{
  "dataset": "dashed paths with two dots that lie on the same path or on different ones",
  "horizontal_flip": true,
  "encoder_activation": "star_relu",
  "encoder_parallel_block": false,
  "encoder_patch_size": [8, 8],
  "decoder_upsampling": "nearest_conv",
  "muon_scale": "spectral"
}
Rows from block 5 of the decoder of a small segmentation model, named by matrix and row number. Rows with one number belong to one channel. Each number is 500 + 40 x the weight over its row's rms, rounded and kept within 0 to 999. All counts start at 0. Numbers have three digits each. After the name is the row's rms in percent of the matrix's.
After each channel's rows are labels from the 100 images, of 14976, where the channel reaches its highest value: "peak at" is the part of the image that holds the peak. Only what is clearly more common there than usual is listed. The data: dashed paths with two dots that lie on the same path or on different ones. In brackets: how many of the 100.
# convs0: first 3x3 conv (decoder.decb.1.1.convs.0.weight, 64x64x3x3, each kernel summed), inputs 0-63
# convs1: second 3x3 conv (decoder.decb.1.1.convs.1.weight, 64x64x3x3, transposed, each kernel summed), outputs 0-63

convs0.16 098:499453496522481502507464510454553565475458514415519396474512571529563489489495533516433491449437502522498512473499514479526557528461436493416527450501556516515378473488468511486497487484498485
convs1.16 098:536460453569451559512483516519456435512484506522461546532479431508426526475439513439497495572536483495524486561452446497515455485581450458485474494530479541452524486496534580520514487477414468
peak at: middle right (28)

convs0.33 102:487573477492468483540513496490503504435510473465510396537457552482520482560566494484515469464541522486442492478504569536477488412476414511414482465507523468508464560414573523492497495485512517
convs1.33 083:568495539489575513506410490551515475589504510536548541496517478477544517452472526505467544530447526530533492497478520500510493459492522544545562571526500476400545473549439424501453509557526515
peak at: bottom centre (35)

convs0.24 096:426508542516544532472521429575479461500495524480481388521614559495488477524498489484478496476510503503569511514390540490401514504535518521509547524480457522508520559505498501477550522513517509
convs1.24 106:594521475538490431516526483478546503524526485500531522505452489456428501496489578508463539598495587464443555491529513499594472524476535519502544471464520533456488431461520506539468459530541537
peak at: centre (27)

convs0.45 104:532458540514448515589472507529447521502509559536469500527507536550449556495492479464519429464494462506398456476465509502550477490480413442489520496506504561473490428492548501478555487477590455
convs1.45 105:483523517500539487435513506472505526532503455467479484559492566438541446473525575482456473584399512487553534540528560494420518457536470573456500516494432496581502496468499518487486473534501544
peak at: centre (40)

convs0.47 108:492456530426563454522482495498488490556459453507498498481540495520440477480497510464484393461534509507499482535502507372484502460482498506488496505422466593460510492525476542473556522527498397
convs1.47 098:488500522608508567491482451474530498469497526487441540514449512442534512569421534483523563550439526490466483519516478482516534516504591462452517482583536489506455444453508450514510491453498569
peak at: middle right (30)

convs0.44 084:454505538480485458469502516589460598492546483498517388507598522471484524494518536515522484518495572473501454586515447527584477527519510505484520494458507496507398524461495511542499501507532510
convs1.44 118:552508472493588495547487521423542422567520503483501577491436542534481479497529455535474548540544500494549586446500550455437485489450557449537553514521452518515518537492501469472447505528496493
peak at: middle left (27)

convs0.21 105:529474472482454517503498517487525520477523477457548512519493480509468548463511488436494459621537475511502464467513551445504477480454461437428527526398561509516483530488408455538493505424529439
convs1.21 098:482559496526500503496456512522429485453480515437514477476530486525447500541544539474506514413491465492546520499497446453451506501578500530567517430638455474461489536538493471478511431508501445
peak at: centre (28)

convs0.62 093:505515474466488533444464538488533491446555495537553514537448537504477526500480479406519413419531466464482489487515520408511556518521450426447501488495484449495513451494509424510538424440519514
convs1.62 077:545531440499512504539480476507440506560432586456434453477532496560537473492534526462511455546516524587533488587523469482542495502530569542524511490469496457421535468519446529527468539528462472
peak at: centre (29)

convs0.51 120:543520485492444494542495508509512504427553426488556482549485473505456567520548491436493456508471529449472485481531527520506501490439342461444479559465502475570488484483486454524491460468514478
convs1.51 087:437489434497514496455497527481485526574503489462516500468557498473562499512495485518457515527399559591482506518499522511504501530531599456559546546529562441425552486526510487472536567502519530
peak at: centre (30)

convs0.14 075:459514485505497545495525421619476537478478479506510419560638531501541524478531531492535509522481528455467501459559462527479460501481476521515409501550463525529552490563517503524506503508521503
convs1.14 120:566432477536460471499493628415536469495508522514512523437460534462494489494503516526464495552508512488519547550494479493531535573570499460516552468429458530508444505409520514494513513538494554
peak at: centre (41)

convs0.57 101:568481535449559478493540473520524495488577486592448595492450523487538559509531547547545491489569509464510518470536491483448583476556563505543533519488490527429489482533569499473479479504498516
convs1.57 103:472473483524496524500572513490499504524459509440496500505561471524526465521530492455471507482524551483489571507572538525502466514391545465437562538506510520546538526504499484571505564587613486
peak at: bottom right (33)

convs0.54 093:528535428462496448420538482544501484468513486484472471529481536479542429484493564518520508550440502527557488478502538526518479449448559538446519534556531360465473551477474452492491503481514459
convs1.54 101:481456560480507477541546476481491486485498537480553531514533449465528477570562438516438484434583478470495512522486474441555521489512455533413474429431453515501512463505591492511517457461542469
peak at: centre (27)

convs0.36 081:516472474486520529492497494529456399473483498488438534451518533529518376479431473492515458472467508474453488497523478433484471498462540578506531558476519451498481486472548450449577571467513452
convs1.36 088:506534496503455452461527503491506612576500539486500514507394507510556517475551512468478471490550525471572468513514513532485516500473480470435479436450501542575547526544515492561393483515496502
peak at: centre (28)

convs0.52 077:528453516499487549558537507504537511423456460452549565524503512550411502451429470480499474385536500512511500481474539474464466498413456460483480473520491478566480574531488435486508491483470487
convs1.52 114:473472504500456490415479504472551586516457493493469511493399476470530533475547458555547465578476520454500476501512513546538539458493544555433457478467529591539526490496456464563469469501536476
peak at: centre (29)